Weights of a small audio captioner: encoder arch conformer.
Rows from block 3 of the audio encoder of a small audio captioner, named by matrix and row number. Rows with one number within an expert belong to one neuron, the router's apart. Each number is 500 + 40 x the weight over its row's rms, rounded and kept within 0 to 999. All counts start at 0. Numbers have three digits each. After the name is the row's rms in percent of the matrix's.
Before each expert's rows are labels from the 100 clips, of 14976, where the router gives the expert most weight on average: "strongest on" is what is common among them. Only what is clearly more common there than usual is listed. The data: synthesised sound scenes: up to three everyday sounds over a background. In brackets: how many of the 100.
# router: slot weights (encoder.blocks.3.mlp.router.weight, 8x128, trained with AdamW), inputs 0-31
# up: expert up (encoder.blocks.3.mlp.up, 4x64x128), inputs 0-31
# down: expert down (encoder.blocks.3.mlp.down, 4x128x64, transposed), outputs 0-31

# expert 3
strongest on: siren (67); crying baby (34)
router.6 101:523483593474470518554530561541510518507513415489509505456502472493404529517498502514471477487481
router.7 084:503474545547532481554559548528517518486542418468495489481493424447427540506417489519512467511472
up.0 090:484558490500537535559558535520511441483421471502460504485458464449479499491479442414519369435494
down.0 097:514488467530426490574466499527508478522521486481451549490497505623537530451482540577535589502473
up.1 096:511531541449460478515527503480502572517482458418511524506449491498507468438498495515520581493493
down.1 102:531410458542530532508486452518496521520540582507488532571561559495511548541494496511481329420463
up.2 106:530526481463502516518476524521484555561469546486521512490543456507506562547567441498474503491524
down.2 102:499472552518462540491481520471534467465484405531493454498397497546510443472485528448518476517500
up.3 093:502480524508491487421527547546563488516502422498504472508496399538495442498453471496532549542506
down.3 101:512521502513449487573527459473478469490543576553530530527482600464443495513542464523509438467513
up.4 097:461491552496437555517582508464466516503506484590524539526559466491494478462491506506515549563490
down.4 100:567474510515522440496444509508472487470461505439523429540463541512519485582563417485526495415484
up.5 095:461441480495506547487557488539523517476508475494512475494434510566458447538522534496565539509546
down.5 091:493507471537515492455462502564483429541436513462539509470523505454539466484493464486507507539465
up.6 098:493541515513522495511416565506494406497517524469506506486536444635438494532536484505487414536499
down.6 107:484525503474507454454597444509532648493540446553479509519484531408522543485455507485493523481527
up.7 103:527514539513483377475500485558504570521438457531487516497500440500484440575555520531517483521529
down.7 094:513452472513581559479468490515476427454540553417572494522505495510490466510438442473450510534486
up.8 104:477486495482523560529591486514426497437507447458482536556528489493506480545545477508472455525473
down.8 087:510490478463544477466478468549457490575570477539498483514473566438507525436469499491460528492520
up.9 109:486477499473508446516476492533467442526565524450421441482540531536510530534476494518494487476510
down.9 098:540441480491455537476495484526537495464450447498563548457510405462527527547503495507512632508475
up.10 094:521496512509515498560469474535543510525562493523464525447525453428516516448457515527487451486501
down.10 095:539577501420560515514546521526447545504525482412463486565473530481503448562493463522458507507469
up.11 102:487600527486573394501538505530466507527509502532479490432524484534522480396433494528490510524431
down.11 097:494457441474484576535412467499546437520503505456519463569489475528518538585488525481483477515514
up.12 101:476462480525523506507465464486433460484504573572534506490488506552467480439519530482424543456486
down.12 106:491499528506491490534566495487561507529520507537529488498479414530544552554514461562556517541516
up.13 108:476466440507516433495519480516438504587475498448485471515472509480495539547523543505604543478489
down.13 097:500481520519506526476522537448534480434483489497567516462509492470539503547447431517436529548429
up.14 102:501549454540539490447479460512508523461476535527492535508462547448433488438531507536509478521607
down.14 104:556443539461506507551467505505400469564527536466549465466469514561498473525427485470474580458427
up.15 097:494489481530557592497526527512481493485454462516448512535467469477421543524497489526499493580486
down.15 099:492528492462498431474504467539434523513561496419556444539555575502515471503515504454484489497487
up.16 104:582518582551470446521488509540431479500537467533483477524502499530451563467434512549505486480509
down.16 107:471507494469524459490456442428506461578503529501498445452536547516459487484470455494512497468517
up.17 090:483565524548549444495536504584585498532509517464533494495416408513478540456381461552512500500513
down.17 095:482457448460516520517487482502420526476510437454497497487565493511533444563557564448558461561474
up.18 102:433482489452439457470486552448478500612508531470483526477494475461533482418549507534519528457473
down.18 104:500512524506491557534568456555573485469499508505480512524507523495533462531477459517525502464512
up.19 097:471497481506481538460470496603502528449521505498592498480509497529524547395453555465477514514488
down.19 095:553502496530539470485486521384477483491498488509455528496532533545465483520530453510531463456561
up.20 109:464492571486458485507547533502453494479453441516500576536504463553519532435498527552478571523478
down.20 102:539493456507550494566480438497473525502520566493481512476525540472466503492535559544491430466493
up.21 076:537527502540506455542519516526474493443427519441543434487459440482501536526512487491512432520513
down.21 093:489548478407528472477584481509447580452445515526429454526495507491547532484544430492516547492500
up.22 104:587568473431487547532515515449454500476453585544508506424490487469483495576516525502523462523446
down.22 108:449453496541513457497447467449450371515512459525501567522442516564478496453433470502495528512492
up.23 096:491529548497486479449363500567507504533512522512461523478456531490363508433472481479475457504458
down.23 098:488444450514480482572625469461490500478505531575498489529530493495579518568516534478505529493506
up.24 101:515569515514544459451496469543488502486452512469463451496509458549571461511522503473532565549560
down.24 109:397554438541403533477489461502578457483510527492475565499507475478525595409479470517480483529463
up.25 105:568503452538471562482529541535481560513446508439491504514523568421498516579502537476525518537528
down.25 104:438556513547554524542536480456516503496507547582472522519464488526586462460521522514487507499563
up.26 099:433475463450455501476530514517516462481477596544538497491473514499534529516489514578476628472531
down.26 101:450527565489524442515540587486523485474421516559468483507458491447565524508496548429555516456464
up.27 099:473480534489559543477479495543562483460545495548415443485505471470484419463484435450459497478574
down.27 097:546492457571439486452550474464393533498515465492547574497474473531447517501492505545467497552503
up.28 105:520517494396452428499508577522484483496527486434528572533517584523491516540465553544505509437463
down.28 103:507488592575492479547486443462506455380486480578458460495441532538505501516496470508509509568552
up.29 113:465519508491499533586517487486513600552458454458545508448584494516551494479494469472511549469509
down.29 103:503543544502525409497530444525559477524497521452545490477501449529472548438510443524402465493470
up.30 104:504466459608508483481450471515451437463489515506526467544521509430567521463503468571521462512505
down.30 104:424601558494490531491509459547485525519477535498530407520477523538516503531535527530487484474495
up.31 093:486477501559484513461486530554445498486422557567483510579524503536461579499527545515486498555501
down.31 095:458535540472545477553525469480514491478493525538527441448499521489530536497442497432502503497450
up.32 093:488510549515521541482518455500546556442453516469529551531486468532461461517453531526503496459533
down.32 095:466535474583482480502494493482529445482435523506578481455513531494487583474574447549452428523524
up.33 105:506501513568503456506570586518497492456427489504496395487504529442497570549570527453522413491466
down.33 099:502535467462525550499504418417539441539532493520522588559463519529498467542521577569450522547522
up.34 107:485452466488481531506537479564482477444398490502528511499456490456470461508540449449490416473492
down.34 102:515510559469520492469518442472519482548534454487456531483537549522523492471468552533458499515462
up.35 095:456497490526521534507483558545564532503523559484396482419430447511531531559490554543473504494530
down.35 091:459514529497528490446551498400469508501526457490514461543497563529499499487510467451450494506470
up.36 102:477497486557521453479485590490495511518532416421433494447471531478432501541571573497467494513516
down.36 097:524424488502431438473501484551449541480507490492561460533523496475541555456555437441485545493473
up.37 099:463507475459444558488501513476492439556499497490468516538485520500506400465486527546451490509569
down.37 102:453499491563512472466480548500521490450495469472486451472568582520562627509510532479527521517456
up.38 096:493473487426511554495444545537467489443506484485499458455486557493451528605493553542568444507535
down.38 096:515493472506502416525528458478518439544500513556562526474504524509533512499542516496481617506464
up.39 110:463490488500482544588481469526531513517493472531494583516488439497438488590485562521543506504555
down.39 098:523495492385483405396532534493513550516539483503554442488448485535498441513461458458492566587477
up.40 097:551484483498516570470511515437506547509521474461566529511476484445509507517493405528488465519506
down.40 099:476500433494526455447436430545473493535509524489489532484564530519491440494529512438478537497469

# expert 1
strongest on: number of sounds: 1 (97); background: none (67); door slam (39); first sound: door slam (39)
router.2 103:494518462443544462463525433514549557522465467563542452465505517449512422475483494472522470439464
router.3 107:491520472473508472486563471504541537537474461540525477460515496439482422500459456471532494422485
up.0 098:494491493503442513490510466595513415482475510520475453480507592552501505513464482476549423420456
down.0 104:507563531481526499498511486480515457568473473505480560489535533491503524481528552458467487606621
up.1 092:547517534513449501525476421520494527495494483524481559517533552472522588469510528552516429462550
down.1 096:487535496458534601472508526517490491516504552520551516498506450502485453486511535462455535499405
up.2 104:545494560497537507464481501481486507495407516465488504544504485527539478512577450525536503493478
down.2 113:449452492551507529510542502487546546448535496499490481475483507518514463535427528543482513530549
up.3 099:482518508589499427548487555505486482508501569493505465494468600572567501546471574510492502496490
down.3 098:525486459499575554437584444450520499527560473493521514479522523435475555445570468506490489522488
up.4 092:523443508472391558543481498506434499519488588515496581488491458508508505517430526526516440504513
down.4 091:448565482502559529526500519527519515498484452513487493526439450493477497429550502411530587497479
up.5 107:560470409499471556510455489432486513452483561406455495437495425495541543497583483543485478557462
down.5 106:513550570526586469537522535525498497529492421501475493565484623544489496503487493467548503452469
up.6 102:490517493491550610476421514555462471430419525415500511503461496534473535538515492500470456512423
down.6 098:538504490455500457465485483412557493541570499579511475524527498480429481461500479476545462462545
up.7 097:537507484499500513509513530504464476446538477447511532491495513526547510546514460520470531456477
down.7 099:441465495578508488492551471506535557476421443562491488493468529507412519526524469460542481527508
up.8 097:542451567554447523528462479504461515527590528513501481487482484485483511536550488554499504447486
down.8 093:444528435457532427450514553513575536515517496614493539534490504509530523421541522443548550533529
up.9 107:532459469462474462492485491545397484538447591422480517507527511530545571494559584551497529538505
down.9 103:488547503467470537467432534492568497504520453493515462493449535444449474481471440505511455461501
up.10 108:544532514482505516525437470474480464536465583501503562534437487499432494510546570474473532581467
down.10 103:486504543519546386523531503537460549494488536484506503508570543473567495461501466537458543480586
up.11 094:421472520510492495540515534496450450499420557510531506525457447596513528499530469511414549505516
down.11 103:592535509507464464504513474486561511477489507438514465538507559450503495512541532454508490535517
up.12 100:490419455501516523488447468427459463479574451464513573504494424505484441490448480561491545526512
down.12 109:518553527510424496515538547557481505453519491510498413500526568487519561513465509519498462485478
up.13 096:449478496489490492498476496510477511594490535379515506487564458503539527546519582425554499476545
down.13 095:594542534573518479534524506439477539490435435614528505493450529465484536483480453525474436536487
up.14 097:473442461504515570505517501517511483468490502514463531515547467499582575561553525449455497510519
down.14 089:469540603493466471493511507473514465472595424419456501506495521470464505507442540545545462513554
up.15 114:521420447398505505498524543528403446537506587430479587489530538558500542489525481483450550488463
down.15 112:511488522593488478554460494469541502532477496468550453476459492491483499490488548496561447462468
up.16 105:490522536491473459498502563520486492535485516480509489502557440449506472528519502565481461461521
down.16 104:501452551513575480460474536519501538437516474430513484490453548499524530461442518470499434527481
up.17 095:555498505514505511446474573498476548491480425495498450494517470492467495517449528459455500506479
down.17 099:483526515492469513534547434515461452496504520563525540504485529483454483551560446513510499518489
up.18 104:541437511518522528448486559497522450528507521415530465494498433549434537498464493531515456508504
down.18 109:493527533525427480516538462513509531434429515474560500450526526443539468528459457524540465469471
up.19 095:461498546471549564492483457485542527426563502535507507466486503482506472469471429525556538502554
down.19 091:568455402575470430453468534534460469512489514495469479534560504498487500563489496466489513459463
up.20 102:514477505498510614486490490536519524423527411469480511505494515463511610478552527496534498501481
down.20 102:492514550468520406529513504416446499491502524539531493511460538607467441554431439501443523505549
up.21 102:462481533572480483481456548442518450564456471430415520552489530493515552518508498547453580466520
down.21 108:546494431524464456507499451547479516474557464599505474550534480513497507458531450471491387522477
up.22 099:488492508553483540495420503518432559519498523495426506444518514434526466518592495475497532477440
down.22 103:510537511495487468529553581464516502497511469530529513460441536574502456464430457526477463495523
up.23 104:430460521524528497491529559497490466486580551519470492480535419553544592503466494528526548569481
down.23 102:517515500522529482490535392491513499549504409521511554504486590423432453513465475493483491481455
up.24 101:488509525484524504520534447542474493563540428434471484468535500541529433468506518473548572434530
down.24 093:454514544467470451495450605530591511440486528526598491479493450474494561496517408499531444483553
up.25 092:500414525445574444535481527434542439503426539449465476571501550528477525506531472502526437600558
down.25 095:453574498584407520480489470530519508467547463512470516467469507494537480434479487475460553431472
up.26 108:424453519555487504496459552622458556485531468485494478451488506548492559525542517519488573443410
down.26 106:549514485419434421514466474428547490488500445535489534491484557491510497468470503460544493465529
up.27 100:484505468459485510527503573454454444483571483499554620554464462483494512502525497467404515492502
down.27 105:514497549527462485537490469528503504522451482453491473458489600504487474463490546562511459506560
up.28 100:570506443455496474511573467476542443425527538449481497531477481459510515546540521450513473554510
down.28 103:392489510503477518521510471512406494509524470527491496514500442540504511499458410546460588488463
up.29 092:452560505520513423511535500500471544548445571578525546526480563443488475487544521508496491517510
down.29 100:527483462469522487456492539464515470539512469460475457487423518480438492468465565477530522481478
up.30 099:526510495465479463542517520512473478534471462427482500482470535539464566476515448523452567500523
down.30 091:520511469512472602489532467496498516516493520539476543489488444502529455549544485464531472524472
up.31 104:494441458498454469483496495555485494509557564512558507544559481542482545553476459482424511550425
down.31 098:535545452496584475481508409453499541541499454471373552474448520483499445502475553538596451488509
up.32 086:486519500540463473462439466502497445560489549431495510560439553496520513517532516568492573533528
down.32 092:574506553461530497507435456542450513484545475527494547468485466521469423521532467530557457436522
up.33 103:561428520537464532475540512499477521512528487473535457576542526568457489462488384485492539508477
down.33 103:473533494394495458542475464518509538460499464492480519430476548450512536481529558543518563508497
up.34 113:523546554435538541499499547476503479450512501481447473489508403525510488494520514514455539551555
down.34 113:480480446529425491489616496523469490506549503478505529510531469471476470555481429491512493488541
up.35 107:568451508478487511476490516483428483473526557441466563430441494491518494497510591529506532526493
down.35 106:451568547537453422490511506538518536539476518587578444574571562466485530469472408475556468508501
up.36 091:587470501525547495539502512416467390400512548539455485518433475511488469587546487529461487486616
down.36 105:490523514498476517515469482505506596550512456479464520445498523512499491439502476480504524524432
up.37 112:540504492505528502490570636455511472467462450514555478574389516499435484509492505532414478550508
down.37 107:477453539498526502509405483452510507526548507471431518515501487475435516526495492447506462538582
up.38 096:535565492566507484550563557464525518494435533554493509500471506501525466504550621480449472483465
down.38 096:517439473481500468456425466519439499489533471499515494524488554457513532558458473517585541517468
up.39 093:481457498482479525524458538497511481510498504491469542474476454500520504486531557485506526491406
down.39 108:490517512544505495469490445464503467469550512527493461554466550544521569520477448577511522516542
up.40 099:546460505447501499498496550542442514553521471590496477517522518430509524465456435548488500500479
down.40 093:492527417484457537537523497462473434422482513439531518498400464573654458521535528508546533499505

# expert 2
strongest on: clipping (73); text has "clipped" (72); drum roll (41)
router.4 095:526480577539476473493511571497474494483579459455524500470495478474509519521512538491516540538530
router.5 103:494494563562503449524500568526521477490573428471533476481512454483448533548524515486519523495526
up.0 095:544428547498546492455483512477456541439566545528575501491483472502502490510535530462449507472513
down.0 095:492468415519467478497511410493445437572473496477487529509598558463511557524511468530535537491471
up.1 107:534519487526530485437522500564545526577529455546489439418455458477517467510477551504469480439506
down.1 107:513472399513434469539489485499462486490506584440515542472483509477502503496474453476547488506524
up.2 094:500543540513473514523516418456530551432448473526521526537563520439437515532531538500561414542512
down.2 097:490503433491567486468543540463496532463486486564528514534546480545538545517500492525463519479519
up.3 097:455470527513482515498520485522529492521597432471448546463485544517453509511424510549465472534579
down.3 094:539521493550468474535541502518460480489446553541541452446487476489543513487535521443534562436435
up.4 094:542502506449517501521486561510496450449501519415504523430432497527510472524501540574481501486581
down.4 110:452504528556487460483438437522484527515446488480507476535520457491553479489462470458486510499466
up.5 099:465442496504494567467509543450470464497468503449461470522400480444497475520541516462511502470474
down.5 101:482549481498541490532473476504429510473508583507517473487584531492477467465546527505505423484525
up.6 094:550491541486514513554500522516478440510420465504438456479523486593446550495509445536513506523547
down.6 096:466536481473437498526537439469510525453498497498551432440541451537465460542470510431550473492443
up.7 103:499476525542526543556491490489527471481462489502481498502449512552571618468524446473572534452584
down.7 102:455460472514453538503478510510634531477457468495512433494470446499498460471498532451429519454395
up.8 099:545486481504487485464492488528470528472521573524523517506484518484574423444471495463496498503585
down.8 096:520585549486393470522453481444469401535511461544454518530490519527489502533486504555501498510494
up.9 105:522527530537570531447482530540488424438470501467424462528494513455480510495482487499546496489484
down.9 105:482443531486506526514501427579486553494511497522507520524538528490456534517584543463439511492473
up.10 100:427520554520460458467493490538502412451478461506522519552512433529466585496473575458476521561540
down.10 094:498436536505535492485491465477527420517478506562535456469497526486502517512476543528541497491536
up.11 104:520459494500489525478450526568546478497442485429437440499565525473463526492536473518530481557486
down.11 109:512525499485523529470500457503509523432508551520554499461443415523468459520558505473534476487522
up.12 096:536467463476493514522542555457474508522554495471531490534527478421455411452492519489442448487522
down.12 096:537496514587504467479504428480489559477457529508460500484429576600493512527540464465536542446495
up.13 084:474514570386511481493530591538499502515478505525452470520566433505482503502433444473544454501509
down.13 091:545603535467447518520518417505509433434459479487461544438515558526550571485516492491563516543591
up.14 108:494550558492490443504522553458533469586567459520444523456457486505551583480467513530520485532484
down.14 112:537478536505503448510521457573507583417528563437541460563493528500467473518490525508530449430579
up.15 099:458545493525482408487510508538503475503494479525509530521496515575519439565480535476507535424486
down.15 105:534499512490528515443481485408470477528528484472516428544533499433476450447446474516502463539557
up.16 098:409518450473571548477448481453495590445476472521596483528488510542512486531463527490536444545518
down.16 091:524464523532472502483534477525473423512536524566385437516589560507511593521565508475446556511437
up.17 091:511431525565477534478514474512532564536607526513491501526483529495513509491452526495483549530476
down.17 089:462514442472548445535512538453481457474450483456542531439478459473585498505546451494514479468506
up.18 095:508528564505507512482456507472484447544575503527535538516582525524429482455572402424501523403529
down.18 089:519478426468488498457518504474504500476453472534455509484388444530449547563484500558551474482483
up.19 099:454556533465543443473488479446545557550443516493532501480472510505533433494585538495438494461544
down.19 101:512440481544493523451450523434555483417510495577493525446508435503512495473454462504492468487540
up.20 106:529479586434476453513534479553492501432486551505492555473561502575433508531514519502510520469488
down.20 107:514483478476492566469510485481521487476447590385570473548539505437534509564499442422451475501508
up.21 097:476475518515519494521547508552463488427492538515458505503480523500508534507495538499474533501492
down.21 094:549496507525547532486537444421528517482502513562526433513494415544472488477531503599515447508488
up.22 101:531491540462418504471463537515539523506555513576512512389448481490482478437448489511515496488501
down.22 102:486490446505581506552512475431455463564393536418491517635528572526509517494539522534490535563481
up.23 105:524534576551514542460482490469538529541484435436510481470483481520486504403517470448471531508465
down.23 107:531462438530533456562551478585461490447509539506520523522566446417542501587476560568517401481523
up.24 092:469521463565508529550505495574541524468455515480475531482531452525470482535446437550505426535404
down.24 094:471472485548475507502426494492430474593514538546446520427521498488540565487501492538480545508471
up.25 082:472577531555509501484519558550498431559550485562531507432535512468505457472442501476503442507514
down.25 095:515501449499552498507426472500483425474545526495461534496491485560535572527497552511508447515506
up.26 108:538500504468461513499479479431503488485494456530435481562500572437442473479497572502510409461541
down.26 110:452465455533536465521425463543486477536470528501529545465492406558481490532493424550516572539464
up.27 104:568457553450469468501478511435493529504515503479503519586556557528460533445503507563526566562517
down.27 104:507544519553474601471466505545547507437456482469501444544567444481488430494530508486520499430530
up.28 096:503497543454444520484492503510470489522622508451489512542513504458414476478484509481489509547570
down.28 096:495520522516492534555522414514477504472488484575542514422513415583513529540514469462423498535458
up.29 107:486487505547515456525492533475565509464448475510547447504455543403451440554466417489451472477482
down.29 105:462492543453491573468535506504470545519501582467575509469537470537503537424533527460557474511471
up.30 098:540572502492480485513515552497503499500571446426462452518518524570501455503450476468490456430528
down.30 093:559472504501507499524506493483539440523451521534547451450500489552457431539516425491505473535447
up.31 110:521473543559517441507497526472476542508508491544517499492491482492410490465421340496505462507497
down.31 103:466608462402515496535497524474548486461557538455517477523495507457546489487563525515531459503543
up.32 107:537424475497454521455474507553538544449560521529593557543540509489554561420515504472562567467517
down.32 102:544586477456498389524555463435466496514486491523423481511478497416474448611439530461479417511548
up.33 103:519539509417469531561506509575523502543488505520443483463517491479478531542504449528502419462502
down.33 097:466445468499511483515456481406458461488526514562487476437520462513508452512479507553547508530504
up.34 092:465489559562438566455497572574524495521528552464448529493538444470430502435471482519522546461492
down.34 094:600467543500507434556580420467564498479455497486520475464461553509507581558464440429522476476543
up.35 097:481532548465525551489497499475438487477479456559547500495463472467446490447563456524467602470528
down.35 100:464487443552423504514529529545497515473472524513562515532472488474505533505453557450539477523509
up.36 102:502520534499544461491476496486520445525544535525527485445473490528471519512453467514522518478493
down.36 102:473469461518464448508523454521512533502453448405485546455541521555504503502546514488482541527446
up.37 110:551489536518486502530487429512552459535584554530474479553502536527496547480463531560538494561512
down.37 106:471502528541438471495494467514546485491464439500474504514550501530513546512491446515505538450472
up.38 090:487479506496572506607490487553538409534501500535486496444531523448542529538492508550507480451506
down.38 087:488507460502477512438502524499502522502484520535490473499445470545470516455500461463432596529519
up.39 111:554452482496576469543565515541482538545452459441434439507523553465579480574537469502484445551466
down.39 106:535513486516519547468521444450467420456528506548587502523388493480507471521406514523451552511472
up.40 104:407480503589504509471528530544450568547525421444525537483516444418472488469554464554498469543507
down.40 098:553474448491431515462518507450459483481462484491523470494562494529533547520481491374508527483402

# expert 0
strongest on: creak (36); crying baby (34)
router.0 103:497511527494510433520522502541528507460558501473537476443510462471512487543480470451525532440527
router.1 103:538452571498473500533505518577487490492556476477446569502547470561443520515497513511448512520513
up.0 093:529534520480508495510486535464509473495488484507557445468417564541481527496470530490483497500506
down.0 093:492444486489472526509482436555482508483455511481463536532577466451504529478546516518460492492446
up.1 092:441493492508535528455471513454646555481491457507511450492441490507454559448500488497462525559515
down.1 091:501470449496512519536542453477422471557486464548521505565545471475561488541471524505491436439502
up.2 098:518519549466495544469548524445549505474475513531486510534513437443498498456507475482552526541559
down.2 106:493492460537492455543510530483490501519504504532464508482495488486508517494461497530460443534476
up.3 095:522469543484474507506550483528502526517504464530469462503523457528494498544526410465452537446438
down.3 092:517547489441508516498428516459494493488482518520613528489489516497524560478550455470509480564532
up.4 101:459475495453512514524493516522544485522438582551494479495464549463459546477490501517557482500483
down.4 097:555546448522502438478512476518501467486532456475488447515542518548591497533567514476425542491512
up.5 095:422525493520492513463519505586482510529569530497560507500470447449504475512485508488450442448487
down.5 093:558508558517477515549462523415523458464415509466525500520531513548564521472502490491508543581479
up.6 098:557524454498556595513508484464486469463527608465526539537554529476474552468463507481485454543491
down.6 101:495578453460431519561558436481528529480444456543505475482505477455581532525531521510512512528486
up.7 101:576573524495506457507509426505492506454532510467479459476505468503526490512542565471508523500409
down.7 102:497519529534549502526509450395477530491501410522462538438477489486487487510504437497442490491510
up.8 114:493494496463543517534422483494548540517529575518492563500486569521524471521562536517557527447517
down.8 112:483440501541499531540484447498475461455516515425451503497633543472496567505520465520480472511560
up.9 098:570512584478445451557539479530480525520477484574535525483486496391398439490494467517481511479538
down.9 101:463503520528532533477517493454530465591471518434513456452479474523597537582502475458460488484494
up.10 092:469502562485476506487544554458482484461538462522536470494406500468482621455559471453502490470556
down.10 089:416564434563525519549500391484569482519472453446503518533538519521507450555478533565468455553509
up.11 096:458488555486440480472455583508503495473527472502576485470452478471511484440497457527465497515472
down.11 102:523431436566531543469491524504528506570475536519478456504499551483547538515424531462534436494488
up.12 093:521534457555480503475466526572447505495498513466510507481432489474526490520489535496488507473463
down.12 097:461422496425540523435454490451536478536520507521554537557512522528492519524461412461518557403497
up.13 096:468468578453505474525533507519473491488511520504520558545556538552526511584520467476443523539562
down.13 102:497476464487501471491548526501605559424528440507480432403464494455500556474597540497503485505460
up.14 103:517458509495467541536547481505481504462439485571476553418492456500500544423562507452509464487492
down.14 097:465523522448551525505454523376503424511559435552524482537477494476488459510465483439480487495461
up.15 103:521472452548452536518503595524425486475495518510473514493426465542482538530483610512439464471492
down.15 105:436537489496515486481578411477531532491477451477520512554547451519500463438498415484492582540458
up.16 104:539516468429477509509570524547442512487513522486470512498518482505531450491470456419470488503492
down.16 106:421493546545577475479444486411512516525485533436558442486496517499437505461534500547550555503547
up.17 098:503470481486451479526555491478477477507490481501491434531507562486565510558509529456493496451470
down.17 103:531512511509553488491526531531518556483551471534535479499497409497492519485486469465439525538484
up.18 102:522548518551507459562510523537564470497409449450583495458460465421404489484516559448502465487501
down.18 092:480510512479553523535486436510523399522459491584493500526542472563486493460528482582537562561496
up.19 119:475466545491532477479529515557542516485603507474507516501504499575522476557507589498539558483529
down.19 121:475533470503420509511446489371471476522453527462469444478519478469516523481471419562399495579532
up.20 096:498533517490482456480539479542517525537449470526575500493453410569391482474474450555495515570522
down.20 099:548525492534460476440545540513500529553557542473420513535516538475599481514496492525534458508514
up.21 109:559477491482512460499507472504507465526461485430518514469500527536523433564526606585473499524413
down.21 102:454533567468495477459463488543513531475546503535466410520478475484544509457503417438547468501572
up.22 096:489510520501504459478538449592507538451479456501471545556478491552505539569487539486489467510514
down.22 092:530489490541552571517445509511481517498500525520490449498488554523492501521509461497533526475523
up.23 097:527511472561544538552514493497512530471534485559543494435435505537492498579536517433469462526472
down.23 094:467519506493467478436454526452476469513532546461455518504543508481530496446470496503552500466505
up.24 097:480474581543506433480495463535528494475506487456363476549461550597530523533455532507502472533549
down.24 087:453507520489512543517535511449511529470498539559539481516503508475472527471502471515549490528529
up.25 089:478515517467477511533516460451503510549505532541494543440485391468526463469449424444438488547443
down.25 093:493455489568518477454524463497478462445514472462497523571515489553439500454456555548545454416593
up.26 104:460529530515560550448430499450467492495488511560535504502519462468401440467481562478450482517550
down.26 105:527445538456478382575575501550460441492531549458513470522492547510540556597531508515554551500487
up.27 097:489498452544569491468442570537471518451463583448521518601507455542508442425495490529505535505501
down.27 103:509512570525466479529486468498554506510564459528454574452456550512520525505575502542496516473436
up.28 102:510493494434487551523498527503542494513590556450489498504477468528523550501500580471523513510545
down.28 101:483511560487519485484497398512502461447444507565497533503472565492486504495455488512464548506473
up.29 087:476470576514488453456513473501495570481477548400448493501512486451497478488470525448459518430492
down.29 092:543527441526457546524578513534367508495506486558538480500523419475518515581428431507516419473477
up.30 097:445535552535508410493460518533528543528388476557531525496486467474457550419483474525446489479500
down.30 100:505529504486512476545572501456480411424530521438533451483570550513547553530550527490517495531526
up.31 101:492523539475532563540522471398507443501481467422553499508487453454460455550442490549523508444539
down.31 104:497484435528434494515422459632565553463508512499481504523526526512470557511578548507475496437440
up.32 107:467579470476476500439560447551483542511541414530454502535496535543573474479526507502507444496463
down.32 099:567461533481470494546508488473420516480455548442580462478569522471482502500438477506443500481529
up.33 093:492448537512483483477502507516474469431510406473513547546470499519469475566512490617455503512474
down.33 098:510491472483507608517472528487464612565531556507510491520487568453533509454482508399509430398507
up.34 104:474543445462486454499571475528508565495517520496532449536474564521443499549483486512538465430493
down.34 107:509514539505568509493528437501529474507492510496480536436529454494610486477511474485439581581487
up.35 088:570558507504502519560541545580504479491562519485500459475550507504443578487501459488460478421585
down.35 095:399475504475550529429506482453460484573503474549471475423520511494520506494458507459537483589503
up.36 099:424464538468544490485442572487494511496489563456469520497475476525508539447532531540513506512479
down.36 102:508527459471461458512519465486472567440495449592513489540498521458486491536467548473516475562483
up.37 112:470442411543490519527484582529529458478497486548519537443497480473531469539505470516470543488534
down.37 105:463508545477493550434472439496507529544483511485561440458499571474457521448516435425512465452503
up.38 096:434382543444519526503433487532477470452480509524492471514517447527494416542514517522519561507507
down.38 099:482540486497481497486572501487510496498512536536527519528496562515578535444487462396494484483462
up.39 108:473529496514538465508483516492539477513518421497476427531505542457472491533520538470508428531544
down.39 112:475435420416461580445498534546416497480546532526521558517483448518459444493514463517509581484463
up.40 104:535469519415509446524485558545500488455514526444539526543549553516468504450563453488492511532520
down.40 101:535490487554455502458513482465575488456498429560507473447465522493518537606483553439524526456442